From a checkpoint of a small class-conditioned spectrogram diffusion model: norm rmsnorm.
Rows from block 2 of a small class-conditioned spectrogram diffusion model, named by matrix and row number. Rows with one number within an expert belong to one neuron, the router's apart. Each number is 500 + 50 x the weight over its row's rms, rounded and kept within 0 to 999. All counts start at 0. Numbers have three digits each.
Before each expert's rows are labels from the 100 clips, of 14976 (inputs lightly noised), where the router gives the expert most weight on average: "strongest on" is what is common among them. Only what is clearly more common there than usual is listed. The data: chords played on synthesised instruments. In brackets: how many of the 100.
# router: router (model.blocks.2.mlp.router.weight, 64x128), inputs 0-127
# up: expert up (model.blocks.2.mlp.up, 64x32x128), inputs 0-127
# down: expert down (model.blocks.2.mlp.down, 64x128x32, transposed), outputs 0-127

# expert 58
strongest on: rumble (56); block (51); marimba-like (44)
router.58:494513498493437507598608476589557496409485483428456428515554498528553506556473496536535429536500550579494558573444582543511456438474541483510432463544519524553461528471451591524540591467481506527490462446586395455525475492493433491499506523505518527377500439455454472523529500450442605462502479442530549468509460502507447455419611449478402578451566459592518467526466545537413455556468
up.0:469458473601541490555536465542503467522463500511472560533463453448454398498479500514383483567551535434434563495572571529428488530522553504516562597529494493533559513629502466432570496481532568490570486486484450501411535483454613568518561489506502544513533484519504612488457525452457571528466583489581434603543588548477450558547467503383577488499528445506545473473581494557497461478491
down.0:456507523469471480480497529472436440597564559526480554587569464459549552433495495472494510472400531474474523581599428471445527512482446470578458486553507491426530675527575562514642492536441494508550572521478452438456499539542376506455478509456495516508489446501497621496468462567494509425539486502554580489438499435478548428520462505459518526530481472584535461573512478473534421550512
up.1:487450532527480516517545609471526453476535531544536527553424433461461515552411472474451532540552439497463613524450492395499492503476443502536463436402502468436571541465483478435536513421505572471349588435530439502454425558533544544479465543511493555475499538476461524515482585584447529467402541494488519604432541531585399546516506484540520469454564508585494574461458434495519499516445
down.1:532571465532485512492487452470496484492454444440493541389503556491499526477561505465509548450513495553499457521391511622541482493535424465444516543597463533561431602538576505522545490484435494552584469489553564458434602485447419470517557472546577482495515439486476405568504473540546519442521428541456493458572550522436480480470488470470457561542484548407529394478474581551413397438553
up.2:521432497442459436585461512477548431462524504467491468432399621425528603559491581462544514532530563558412493529553543524489514452519458522537530471502559455526473481470550554586536490545502484450496467526487480478586367488469483519527483504541540640432557460521520435502499523521438518566623471504539460592525538508497488550573515373500502496606537519506524531486507461491585553436440
down.2:454546435596588490450520510509482453557511466453423558559467355495462501487475381456432553467483405447550448505596470475469496537477458433472510442476453552568565514475487463455456469446536513492506474530506557483354447473458465544463516504551435437509483491512506530515557509553540528453386544524500457422473523482489510458377467616486490542428505466579419584492536535446486460498526
up.3:474475479555432542541501476517482532503432505515473471487397539521506475531497554534435451471438568563526550551450568396560513544511543540453493511515613419545491472456398593543440598428498476466559491483509511519446457514556505453424451467529538461436564484531514441570504484581445508380390471462469546501533572542508440396522493455488457462465495443535492542468565466345509474467443
down.3:498516541477471426504540528522599468507499500431601487528418554487414453574486507544537561467578530474507426414570439549458362476467513521614538522478484567452532423492486421405508430578545428560463511488513515522559526509474482532545453494550462612545378493510499483466500510558464497590612575478511475457478488523503488569546521534556513502534554521539529501525543477570534479612454
up.4:491485507415444482529533457532525521526531507442421523582421494454516526533486497503466560495562539499418566466462496552509512411572485557460519503445518488445469522458523473463545511409365604418481390502534503526497522517518529460556589487546399613450479498425536446561549467501557537443483555535489463649510463425448455441573503504408566482410532481528528482500476543476499510596454
down.4:536399597499554577495461557527548490412445518570493524452523474543509426460552488456583395554564462472519464546530507479476391480455498411560491475561505522496492461503400534528427459465642444420546548496495485446528458491451518591501447466530588415545562534486521510462513508494412535513507446503483616406522464551536514565451478503547412574561505496495510540543546468518433442476523
up.5:437563483497445591446517452506500453464548467484492578483561521517502430529582504569524553552353503539538463581536471545515454584556495420482408505515501541516540513484566475496442472538517403577533540436500463556524501484433459557543527518472511445503489467567499525491573373487542506492533437435617545430444540559521541684551488445487462526492436560537498507455502442524477487452491
down.5:524501532460499500515408543557465549505448553455475566443506559551476555568405446460532437518617514489523529565399520559496572449495475646464492472457570513512564529545547572501513449446565453530465458497556516449526549496514372483513540469512491470520529475518490442550472470479496593450510446579479520496516459542601493503367476511507506585569589514458544516549483594532452590481580
up.6:519493560481544388591533497385472468402535462479514469464423442446538536587458493448563557465518463531429495464528511514605522475546506382458448502538536423497630500493522477463467519450473498437506489529430468442430478461460494430514461499514503613481526568453626491534488433512557450477409521478485535497586566558503514527457451585588490450492527446567573476463540528488438469528484
down.6:465492467476506658395467432590573486507541562504515550508547607460510528458532538544500491495490578559537511448566562427530450461437473577585527519499501522490430568497523496424513438522450582560456516456517581410584559476568497556499542473534510480511494471519424473474408530561502450544580479480520441521451533552519421487479463403599482585508510566475462448509442521453503498416466
up.7:491516494425581413480516558480477463430580483520556493424599551489538464409519550540544470524389481517595400458522478546520472454442511465539562465523596505545452480547422484476496481487483423569483429575497386388571531498541464578507509523491614425494475509427483520462514438519533570481533510507395489499491417487535452475445457503446537509488507544528518514590431426494448435442490
down.7:530561367503542528459524489478535499426400515472492485533515466467558596567452536473543480487621519492515546521441529567578444507510456443469532566552541508405453513572582520429478417517483580469484603413456522455594488459444382533456462524557441410496548486512549429508482577472490554461515436593562489504489472516473486500489508479470449483471484524395538514460572592511435480493524
up.8:506501521511538548460473527510457559505510507518457509466569559520540488441564514485555545501452478549560441547427468504602523571451508512433526535587549425486459430457504507471448535461516450500544508521466585538587485579517478515433434441490536458393550467487617442495471428571490520492514476483462562576483513519585478543530521437501533527492370478469506474426476406387567525351399
down.8:553490415517575472467476527508616462529453518519483546520520480441459596434531540504453507580501522493489537535519543454552566525433585466490546553510506449453468592595478573476577520510511597475548561488419429426540467534505522413487455514595459444498531423438532521428455497495457536448465484553587551594482598469509485429556386459507583447518468503467589540442508521523507528471586
up.9:558543536450473508501481455493509472455536553529474545493438459552519427613670551501560392559511551537452491491588480449482459544535539444527534543522512490429609441469481457559388514537526498565492539531399443506507469455527604500550410530444502501441442560521448505401480443448505552498490484482544545471449470438485624535606584505495531532499437466493445511497548538514461478480502
down.9:528540622497436522541400495579486538426540510462490594413425487520495504495552466454550398533444499428538515413444511509482363467477556541430500495496465500494456593483522562474451512505501493513494508582501650432611520429452446464517484508436419427500508479433509464466505494459611494497550447495540453502487437488502535487423532479495526539532495515443556458578457588430516464549470
up.10:519522566468404566478523537501508467430588540511477515582423481410501381643508536603474416538531480514509545540546467518410446491563484466571508493526423538550512452517474506453489542504479571567464411470531545535444394537430555484546477569448432585499486429503516529465503514435446565527468517451496529472410538484483508490560591483428530453468519464570580522555521497542405479499523
down.10:471473540484468502437427536494460479501561512447501574491456472522508550429591504519526430475361507430499484488599432423549374498458467505471498473453479448427486526532598460517484450636450609557495568516492627471455544493474561523490471597505480440518500490459429564381499444564489462443483465583446423484454457543483492479481519502472538471465430545474512547529525521447520446557538
up.11:510400426485555509484537559551492592601480520479497441551478446436518384496414460447471522522451507505429485443599399516475497582519559512536501607471459429474506445514458538449481467591558457572615444477454442590537579460483574463480557510509576509521490453543578661431502545522473510565506504463541506537494533486519487526530414538473487481548498499505482486497509542448495415480536
down.11:520544415514597547434521510502565551532522425508441434425598493507488500391534524468483553460555502535471534482441481512535446497484387544511487443431446455561394410508567545523520457562520437497504492455497572438527609532583490439458549459568531389499499465487495472479511453426575489512469465555508556520526492494512556449429456533478445489433483549430480474507422594539532376478564

# expert 31
strongest on: arpeggio (81); vibraphone-like (54); playing: arpeggio down (51)
router.31:409456487464445541443441559449466506450498520447494442457526464529418548431474562587437463571435544513561493465604512438519458391476394467452424579513505471515455503539514557421515483502571541444494508494497448430514448565505456523447528544522551511558499571453455515589596484529499499448526481481523507436578455595405543457427540574451530480530532396530523583487533486503524581426492
up.1:446425550543506499451552480519463505477578644489557454532458480502511459437514465503478456544484486519491509513539499455532648498456500430512590566533524532610496424497477502417569517485511461478476569586514442473525452521405582524474546582536523527505447470608503535525517582518543456542497522493536558469578527547487539576496617585545596420534461420563529456486525489587449534461507
down.1:500557557505535449443542478480490472509503530508527501478443448577465494524547499503592523445594495657434501487532381444550697492501496524655573560509485488485503459492491506545466481475611393514490495555538497476455494529593566501502535529561516521493491543499481476476569470555532400506507441513409443456553524558517555501547495512467512593484464570506422470502448503485522536481545
up.2:474448486459485532499396508597614506536528598354447528489450533499483573455494486583532486485409547445495525502524601542631482534469552549509566564520558511488548458533484555559494518420507500496452558445472450533511463458479486483439598511531500597535462465479549447536500544545454553421410469516467469544537591499491496480510525499471457396499460499574477552499480404560563513446425
down.2:479430521575589592543573460440468456518471522532588590537581500532436499480474481503426506472489475486487542523515387507488420506584442394475512464597514582505487530581519535466502519409471463553487488427518531534521498511467526559489414497501453491427586510487504522455491546476501518519618514495529554508540499516449448578438525553582538541575448397491557494504591490407498581610465
up.3:506461502556451430510556533531448592478473426541580474473456443569438399429434442478449504548598529516484449469535415472438498386618416517474452562467466499489439447491510502402557489582522531482478492454511530492572556466449525497489496537546570491477482639555492481467514506499507523533504517512531571440446496540525499546414536531545514487547498436494472571508466600431506494523654
down.3:549502429513418559500447553546573508519587507452515425558462503406608509491482497472513455445434530416457535492447554492488477538423606371431459557472469452523519563512468501469490524525509567437594537450445524535553515512447467467558520464585566463568454388501552529546498509524567546445497565462538511587505490402575535509459600433513472463477522490542468482498479458539544558422428
up.4:455439528435472508439434526536519567487501448458415482573444446526421475485443545551481511456536542617477503501571558583551465483414505460494525501529524469549478486610540524547575514518603519429463548520548480517563459449358501440500426483505643481492452506537544355429472505541499509412512496479522590487494521501502479487472571511574510545571519495449550522496474427560500461579530
down.4:514530462478552463542442540489482554497502552461593520471583572498636544554444505506496456497407465405566585473476465501502405573534582511452403518460580505550431441473520511467454501451455555537569527451478485488516473527528439433452538481502456465458426526514514488528514536405539602497547537535487463572480476465506434539399535491514591456497455474473487521553444498514550670487415
up.5:471404473472463547486499576458547551511590542486400505531462487549537434472426511583458490525473451484541476449596491500569452427497559495473483531588544579536394451503524494512580611511538538506535479439557409537502477488418470462477536400456540480486474559464453536492448572529441523468490391458511541502470575538537541530433594593519498484576584505575437507509440554535513525407510
down.5:498507499566542513529523497436505526473394460499541529552508522480581546494564540535508438386498552451541615462437513458466511567506545438436503494464483468544470465547568564508443523512485524523495578388518579623530507504473568512496498532397456541471569438489528513420472520476553536501590528619463492515507595464461495525510510406455371395479494417405503487473549494495565552522537
up.6:415407507561474579615463548525480514541500506405517507539449517491462510535419486498433416487445511421553517480534537470473453479552513522360464510459483513418425487500579527437555483490513546496520450395466485543567513478430433419516544418523576531549554464437505503526465533444518431470511521518606575539451543447500541491393535515542414426490565428538496492453535512486608561505517
down.6:515531514491567431422501483494519521474441442530413478408435499459511554485516526528486575497608475499471469509466496518556595502479475580583511476491552452472566449486501532588419466542470522499485533504539528482479584487527541549499499523485457503464522518512521523407502480525493529510447466580354442529561505560528490495568415466448459480471463608438482468528419506553483300576623
up.7:449430456634482453549478568458510552402446499510555422484510481539479461504466488485526563482439491509463473427526431460470486456428516455522528524558577486519535472573426553510537491456413501465564516506488513557605461446449507443502439460493453423485506527517533519474489566556413547587529496422569586515572498468426546433407521552566491574563518387531561491514564486578500488511619
down.7:497556437468557506467446466508536487479460545472504474579473423459560520488454494441499440459453472483541478476528630449487467533456609538380507514480406427517447473446591462464534578576498537498447546447438473424488562515458413427498529528532517543453473476441506544517525472420589541435544532519501456496450574436546469551497498467478529412488505481425436483527461507529548615358421
up.8:473497552491482495438477518499531599545539556524488530487464443509544439492490485456505555424544542523429528463569405445467445557537493522601570547475571508492567459466484517534526473513525454485498591618488557499524483485528562476481427497649461517511378593568523495464565558539574480471481472470425472482604544488484538570528516565555556515584499552488407521469442468451508367540554
down.8:486503488442514496440429488476383577542491524518483499446519505535455522485497585508506490553566425580489438500496510467520704441454403535567542520512514486502546594478461542526455484472566447499454460587541469442511459520596529532450511492485436474528486579492461588519553518548493430540518454444419413480497465617491523506466472603474584551526505505485496498478501537448425428480607
up.9:486508517591505459511495391527524426460494521543450617584492497492545534580522591438499452494463542532483449620535465490377446557491617524503459524536530568518560550528538465528560499463440531438514561471520454483371416444542494608556495502454501567557499519526453513538538502543438595480520535437521435498571542524510446563546455482466542410470507541522548429538548419492539508476468
down.9:533516415493537519393496515537543598473550505502488460405634471475493534552488440496544484487531496517441531491447508415544556529508388421471451487510509480562473544492468500568514508522495534572515483478433508377604527475543482435483564577439527373545527447461494492516548541437526442451490526507451524543530552496557527497442544527439472450487487546439499425493409624457408416433547
up.10:522469648449511493491515499495415612551555588433528530489496431417440538465419455454467523458472569467501480522597570470537483404526516496447515556417526509504506398480578465437533515544540581530432592431528435545535528502538491506469555463550531491470471504546495450522545498506554421460518502564471586528480444524484457499558564564407528405585540544537387532456459514454519511509496
down.10:466414408492435576486550550515479478476503385465491509486610542486563506467513448493534494428510545458437545484442396493482461510580491424525448555529521546539475562522406535441521485354482597537577475542448553574495509488490508470563564464538513379491577465522496523513499522521517594531474461441612532509508517451537536525448516492575494466539474495596587486560516469491500621474477
up.11:486455541511577513612562552416569495494519548531470487395471501480495497470502559622482453494457454469552317437432478611485525504450462523487489430479484449485440544486457524591524478500530478562472471494529478508550533537510430539525503510480474442455540475466522578495442476495436467530563458516437533557433562523593427425512384517442464554431533433573517448490491481413516538422512
down.11:514566534449470459489517602408496423471587541553541470554404454501581536484537509474470540521447490510478565437417516470407454504505522357535483543510455513577485494447542563458526539531481590431487550508460411503572476485524563548574427540529428496477490417462472549531463576580489520472520528453482521489573443399459491536511474544528515480541520406579497479465495523482521406571377
up.12:548524470452530584477463495589581441513543553433455641546520485435435531513591441528502569543475545513478549539537457563549440546554495412519562549553482452438628457530513531524515567394502498574455463446533510448472489510523597502527472489445457496496555456477480501494462496508446565462448496455401485515516568506460512606573621466480524427465433538515466465475519446492496483550391
down.12:479544377484424398520468498526536546500587531523466443489584477483564489442478598460460412446502532573563516463498595454448568450411575596542455500452471455466414593468468475509579537568494502386477512607486529459529425515563460410487479521515547439564485494539466500545573462549528483429465536575502497431523458464501503531512418521499462413427507503530509457479530508528565518475529

# expert 36
strongest on: arpeggio (94); organ-like (64)
router.36:480496537498431571494454492518534467487539556456497539452514470576491528418535523480483406510504502487479559463433514431525600426448493543458407433438407520536476529534525565544513458524459556553494569482541477448445523495563420415486550576480432485542586479392446528446465468475483485423506407579569482471469400493509518425437572522488468541458478527573533458557439508609479601599500
up.0:462486552632506514550480614476519519429413446452523471450480589590567429501440511473525542557527401451541509422575517452488487527491472460581495556474412432459520484466486476513570488453547448494497529485501502415504497497455431503515432499521515415509540564528428577363454543507400517506425480489539562453461533490528438509431521504667474500592491533520497534541518481482472544484531
down.0:548483461522521503417462481440488509555491562552554478516420454353467534610463428514448469467505518530466505569435525459520403526417546486483468455480457444561495540481565580518436597647458521501496511478573502558439525533523469482491494570474524563563367439491524456592509491536561454474533527486425462560505466494488501519572509445439550457485481476488474477415480571495598404522527
up.1:517468551434468476646493532533513507332516517495585603527413471448445381562542518344516570505621512487464582473546502469531434473480541460600541495503542519509520467518497517558463475499494511513468481446542512433431529511502594496506567472521492540568516532465437507410435524467515495559477532535518515562462575500514456486493527539519551410470496550488534541393510561499520501526557
down.1:470437547524382398549530572501555525503575495425510461484527462505535486488531551483455570507365519507468477492469445492530318514516559459423435561521450487517501468442420535527519463493499432512512567473500516499489536503483537473567451540616547496520435520478575457557508482532515497439478533429538537510544458500520553426519465562505514440531503496535531494544634521511480334487402
up.2:403411454491504523482434456526585491467537451480483515571470492503483571515456540446515445532514518493494477509454496395386456622461588498485469509559562543558517486487473457594458400418521505497573513406489521439457336477592490511517569587495562547611546501439492461490467540580569478435462415450506520496574501580517513512500522534448525434508505511488528503524440446510489489442502
down.2:538562492579539487588458487390459416485497529517474583486442515468468480484535574485429510400476475566561509536595465599539439409464531538488483477429494535436410577540482507400627584505449483512434499508495460566488485551465475491498471453519434612465485526557492545509484473439468533524583578546458540505462463462517487586479451508574489527536519482617544529461574463549540493569478
up.3:548443557601521523528521551410503590568544484402540545482455531503538487525448563476509537549448564497569574528439563433563470540359532455498466384461510453525503487441459533490458582573491504592638584513432568504485494531506506564535454493499503401516522444488459500456504500494436456467543604497437564521527557504564538483535538462537455532549563510489464585550537499491572512504555
down.3:515571484495481502526459527543441474427460495550439464459469525518451516484533478532479497503584499587423445450570388498418443498508620524502486510490466542549495543498542593461537425414451555455420507460508515556424526533495400400359526537528515541473505446543536421564609521446489444517415454444376470516438531447450458518493511537508545438460478506534441445492493559544426460514515
up.4:492568520615489435493424598441499483448447478568542449503522519589539491498431464498483491570578413475442525422528442505498493466388522519526442523514463380501507517434518572516503604590537493505564468454497490443534517522447490463489404489473511471508456594563449532445406505504489489578488527437509455473478484505503531458414491462642499527605417477495521525460505539535540558444596
down.4:557484427474499498470547475468534556542484544461497467464450485445540565465500513478556442411573583564549504535413577507499481538461447436437500433422448542451474523515566407475518514516480543466460481480523552506466542531509443521424459529649572521475394499478527464618525424515599497500415415449478541533575496422498550553491590494464535523426498557447467436520495565566456410450488
up.5:596460565358531528455595452426467533550542586505380538557538565457439491442475518489540523505498622498467446521549594532485512487532523495476445446522531533549507491496472510477502437498491621486584546524479488598531550509477576433440579434485468510487544536526449460537455493510544452579597513575440426509434468549502539529518484613437562528487539470519477579512558472445478537508482
down.5:467543444561532546514498436486559552568535460460495432438484425493561571492559441530462396459521453571519569519408460510448470540549473424476528430474516480473468564473520394523580484470559469500462536507478492515479469517454420472573414523597595438421472461456505497564556547564458593524417520492553488471516437467529464512446567410464452478547534512484467475466474583536473342472468
up.6:472472504540496558431607553450542470530552569436495447520477492492459513483509507426470505537500535512567462601470547460459456565463527544510543477476521426614525494506554511503441394529430526528459528595414506547478405597491502519439441528552521570448535482537374476492481500457482465440480453563488429558503521493547583467445525616540449544513529548531578629572464532461582520544479
down.6:472507491479445488489494546514381527519473529507430536439541583452439479514538475474542555526482497581515448578448495515560607544512473490496501542546532452595512440580446483506537470658415450453514452458508530485514406511492443484502603543606503555521633486599516531437452560530506483597499498497479455466441489493449491568531468513518518610541570525540474545562550486468568432497429
up.7:513461555493441484492451476526502491474499520519440575484483559495546561451524449519491443504534555518463499371601476495515467359684519545485498527419474461497569459459588488521518542442510460478404487424567487467485454540573441526488524479533484506498422395540504511424496552536572451383436555542528587559490475543457429486471481535488460489474492472600453470395476531540480521513452
down.7:515413514469523589512424479520529440468497395518548480492515524472556506498464508550388496465492455492529474551437445484530498457593472499570531546560488516472465486424512472523528552516508502502550505543554578571439544477483575574615556471564555375500451505566554593522535428549516516440501415449510543595537498594506471522479504496554409379475499541526585525481515518439454530620556
up.8:445429488474506507512520565588468451453546460504548495535478458503572524509446484469447491468494521496472483493425430414457460407414466547447464511517605571423507538441456514469494443487476480481435609495452511520477514538511510473442505490517429502561495502514396519331554443432504431488485455472456584525432600506463430446533489434514563512462570503561520582563495586467553548464379
down.8:589474484617420538475546631441454515425460531525485546504501479491485471489589528512541618512418448532598528543497475467502525494573602510453488465510467512551551501511512576421398473499450471444484471534537511471419560448542441478609501471564502545547530467503559470517489433585455543507499468507521498496434515575562499499499462613464572494518509504462558521427524412626527424490522
up.9:473488477549485436451369509520462547464501417467569455527470448605418507440526467539379538594541538532515562509498481606582455487518405541509524548558502360538482478553454618477496471503510550471375592567444500443520475493502504513461465451513472518533513445415474490525529516530484494520458501480520500422496507501426437471460550527535490491626479514490544609496458541485553537539448
down.9:577475441506465515504498547536537446488562613535494443542466533483565479576480463538617537497519466541549529568477413597469366587521482512487507490506566450497508514498502554512518567495595506581461460418558520392480510485408416436465430464496495506520507493441475501447477534391544471463505476490543584568540457471532524475467581525474527517443483468473501436517525476383656518473480
up.10:483471493479482536517479512585485577485585651431521503390461499467460469459493498587480547480476515459528570581446625482508462580445442569510534500520469522489513492606481554574490525516452517487372541498476477543528544492517570438523480473520467513552556562483526445567459546574504541393438471509494415484536525408477611536500466467484489435500453504636541537516511441483525523565437
down.10:395487543505551526489583505461544518528496457579488548534517492461443509559545349459467603462421453506466564455510469513523449453502542362500466467567565494498540462512476512496500446467498506590493403432520480470530435495468398458463431484479516429470584490437460557540507525498517439526528553510407609490491520536540464533522577550524541606493486494420423464555554567424436470530446
up.11:490411491394478487560544365434481561423483557458451502593475544543540554444487505477475548471491589580527535479551558506516473515423446516509443459495462594579485474459504534413514503583427531530608511538545542476460622471461514487522556481543405510540455547378505434477516504565547443446572532511478567530540488507531551425534512550518602533489530417475490443508545522462478528539470
down.11:534457593463504409576514548546473578485504509513557424471515491507571490511547496457547463484481534444464581441575558504481482515464639462451500458579540549499484458574463426476537407391567537455497516591422569545482531473493481452518523478550532503486504584504508468488552484398389452471484554502521506474460512528498494526544361511490424522409449456584455514503532529521439398442568

# expert 59
strongest on: arpeggio (87); marimba-like (68); the note B (67); playing: arpeggio up (52)
router.59:540434477521531419476517501418471519443465410559562542600528499536501391548439531445548488503469482472475461432530436518455516516501612435522438550437481485472478522480499473446504441586551584514593536523515458595508543433395496534563558538433571556568434545522453585441544509518507515553449580461472442543437470466501542533581400511504529465512561528464473511518500489514575450485627
up.0:486518440496486485531499450490471469480530443578555498563471409512490473500509562477483489452430500439503426560501528519478621560496513542524624575435553521488503444405493464457392533523498472475499476500540431491501542531480510577637480476517507441522455517598514592536524395464536455539532497417674555515479459421541556468482442527478534495503484407483547486524492534420569454461583
down.0:453529503552573561544529474526438485547492474483586445587428452470471555419512416460455475399443474485557515548554483488452533527511500503530599619470563511435489561490570449451438521455557455421510522543513451439489549502486483543545480520463583412496447484501446559557531426448574499464547490431687499537549510487530542468414547514520484591491478427533557497486500564511520483458426
up.1:452451570516555505465530458540558519458543507493586508516449549422501383489498489525463515488495525471418499494542505529473476526500551487619633577540625568537507411471502424469509468560514549467544488519536559582579511556410578504573498436537555526432498468656482472517513555511418561569512520473408500526470560568525500476565516445472556397530500517474428517507498440485509467526517
down.1:471477491466533523518529487536417545570436495559473443509433553446566458399485549453465451501337457497406486505450485513515419478551459499527501474465460496561421450528464560465487492568576469454500428539558505497432527517529457466404476471580435411555466531542493505529565481437535501510483475624555609479473411511536460414549514596526422450430535493471552496542519454517596473476471
up.2:512460493533545469425548528551587482525506487540526509535507535468526587449544519554449494563537541506489512457508614511432496510437585515618584619466475566514407573509500507510563507542491525509521452531521463458613485513520521586584503506538513584440463453506491539572544552576441488540568452383534438568509529459427513459514465391490556533521531565423503478534434481575558568430479
down.2:529505425520494552491552432535471473529463556590452479422499415447563481473499475495584524530546482482560488519447461488496459513465468498463492480477442436518534438421515679563429527517503457496454439476502486521484513429422498470511447604638411421530571491506557547483522478490449563456423527545435526526559436481511557568536492561449508480442498394567593449546486505513487594442464
up.3:459533494504517495439543612386492440526461502441560561455483495414515453489506535483541571494509419579446511487459421525491615561539435460500480440494495525534578542498619456455492544576463544521466589515498430538456460451453547471471492558439469552528490454513489566498572557590540521419406486484444489463505604558559408510524514472514566436501532549525522531419513453590428420489515
down.3:459530392510463488489553540485486504641431481524545517548409561439554456453501633499464494476486488494503518437440511514369597485572504536615505552484447493529492541647572499471579465543534482476505504505466449514489475476468478450521494568497604546494562484514460495558618457544497517474550464587548490501464518537531401456503466510504485515531526559451614463476458540580485554459478
up.4:597515563500530567497556526531533508497546524489491384533702510459485482448490504515513463567562597530509536472521436511465619471593508515543616585499488525548434497405498563470472580521549549372543426475579501552543572450497576454533558455445550495528516401527444523484485589474492529512480478517446527528539476528461512452486465506496483436465560522517463520523463518486554490469442
down.4:441427398453413599492461487546568507556497493562503540503459549532471531563473457554563525495469427560428539463487537462558410463536474423544517462517624512451440466529469522439536489549545557591528444418461559454513469466528447534454526575534484543471483446535473490504494481540496510544618554552469654493474493558502472541588510516498469531568540469447426395515537549521583448453469
up.5:459461433432560496517514457526513480524525507524411626507618501511491506509461546450504514429433533400483456525547552488602531481532528494525557550525588542422579569497485488560473438439438509485482504490413396492569505422570554546614527363511479527513558461574586544527498440562534483506532555519504511406506475473497472494514431557498518467532540574514523586544536417424471473499508
down.5:434418471459573487523521451497455525485459525502437610436611473480588554425582473428544439476493515449452448537530505502508627474473434516492523516427486447501482559577529509517469445507469520421493560504430449424511525476535537534522470395474555461505536446531530505528469434506550437497475515532533520426552415446489488464482473572436568539501563610471547475536571397574493389554435
up.6:538504509463432596432518481543477570421574458509552524490521424468551411538589566477518543571439461558485540560494451630475431508526503447522508504444558492519501411501435471422378476473573511473491458553527468498520543440452460473534470542489661529462503481528497433500557429508531604432480483467596578576371496492463485498531470467442545526470508508511505461477537432542488497498449
down.6:438549523514484393568538490487449442552457491534490468560452539489493559454423426542473446476537598507554439480522565401579544527524505555485491533581436480451483527606499476519625521539417486541490510451475516506451452507539642545495534512526354434543523498456595572509476553412492433565497495487437439516528496506515482555543520490495492496500550519453463580510429578465427491498590
up.7:541507506469573437490490552459405466463513450485491510528480505457482498592450534561615526550410501497466489458556566598558456563544587434404455574487444483394492570545510546495448475511504573512487454507472402518590467517499475553570464520443476546498528489448543598524562445508471510481398535415458418496544562525462490488511400448465503444483531466576590563474514464527545563413486
down.7:497515400490437489504530430432553520466539491559451559528489445521519458474538521591534489596504612539525545524517566546384520473485583431592428440552439466415542518572509603463578457514513564484470494528509455456536450519524473535518428598606463511465502491595451563566561471506445542466450582418466522528532510502414498514520418499467507478517482405530591466512508516497464537434457
up.8:488484417554561420540558567470547386622453514551464519532484542463471523486428499561464473452541532516473454441544524376513541547512518456452508587550433473431505544462570556603565564518392526504501554442463424520476472469542639510522517488480481546515475541573522580488434544547473442583503568462409452410538519471533488531542529531470488412547474517479508532491523560481477451444541
down.8:480554435558475449574574514519481462595433568542515447549518525457526482455427480443533438436542576494522460405547527416453572504539478560435469575545414493484465641565543517531649530503437493541498523468443510535422443493499598489492499496447435419569552520426519561489534518473520462510514523529407423466503481454533430485489567511494471529502516496475549529424525585540410486443497
up.9:458478541499561497547421518498409511475489460484486556539413517487429513519453410493504566505375421465530450479524444535536518532488511469507530530619554454441552357502505473522448519443518467552442482474566562446550504472438601588503496488550495423495562530536518501451378522503537498548533560452381461534463544554547536603503570495474540517527451486459471407492505478397465488545418
down.9:473478580485548536524428494471536478370493478470464567501421490531418543569486490564473538583527480500542485512504484532602632494483521498533462449584597482457576384467468552569421535417542516565453474457584489476521467493438536555526507525507374537455532549518481480455420474510440469518567526474451515512499457575552557527533547458429478476517493497493513461553477420420480525637449
up.10:554477487453542538451435498415573521411553444502493488561577459553471445525497504511546540513514497483492566426540461590535495536518511478529495558455478407447488501497418583497368501544537519553574476476493483544528567396376486477505467494431497565531458551510504551400501517515527539512427578449434460535506491427447595571533437523543529425548521488440463510487436551416577404470579
down.10:509497385533447595533535479501525552619500544497515418563545544488584373433499510449493457460454576504504533460510488502439504466518555524509516530452427547481405624484479542446525458567536528414524503472474462545609571494588492461487488484405601432531477469526503499494514484494562538509556527452573489541468502414427444450508497527594496582588493554478471541507467545548520542404486
up.11:510546585510544510574526574382481408546540524493468438502434500456618595507467518465529463459486484486458492408479532489528443451448506498526489458493486518474463686465541513472487478529581521546538535570458557434524450542525409565525407478633389463497493491384473501465529506528554487435492504515413417505480431492512496404448538465559525462517544484454517523540485471478487448491491
down.11:506414504490563466416497465492488485451487531477536539411595531537511530426463520527558477480575492446486505544472546457481390522463518492527490513458445521594514712425473531475478481457425525523437514518452459591551479519535506478470477571561428547448411485437547516475575574470415420522424522472424439529510440494477446454508419535491564473522461525540562526480462483509482612521566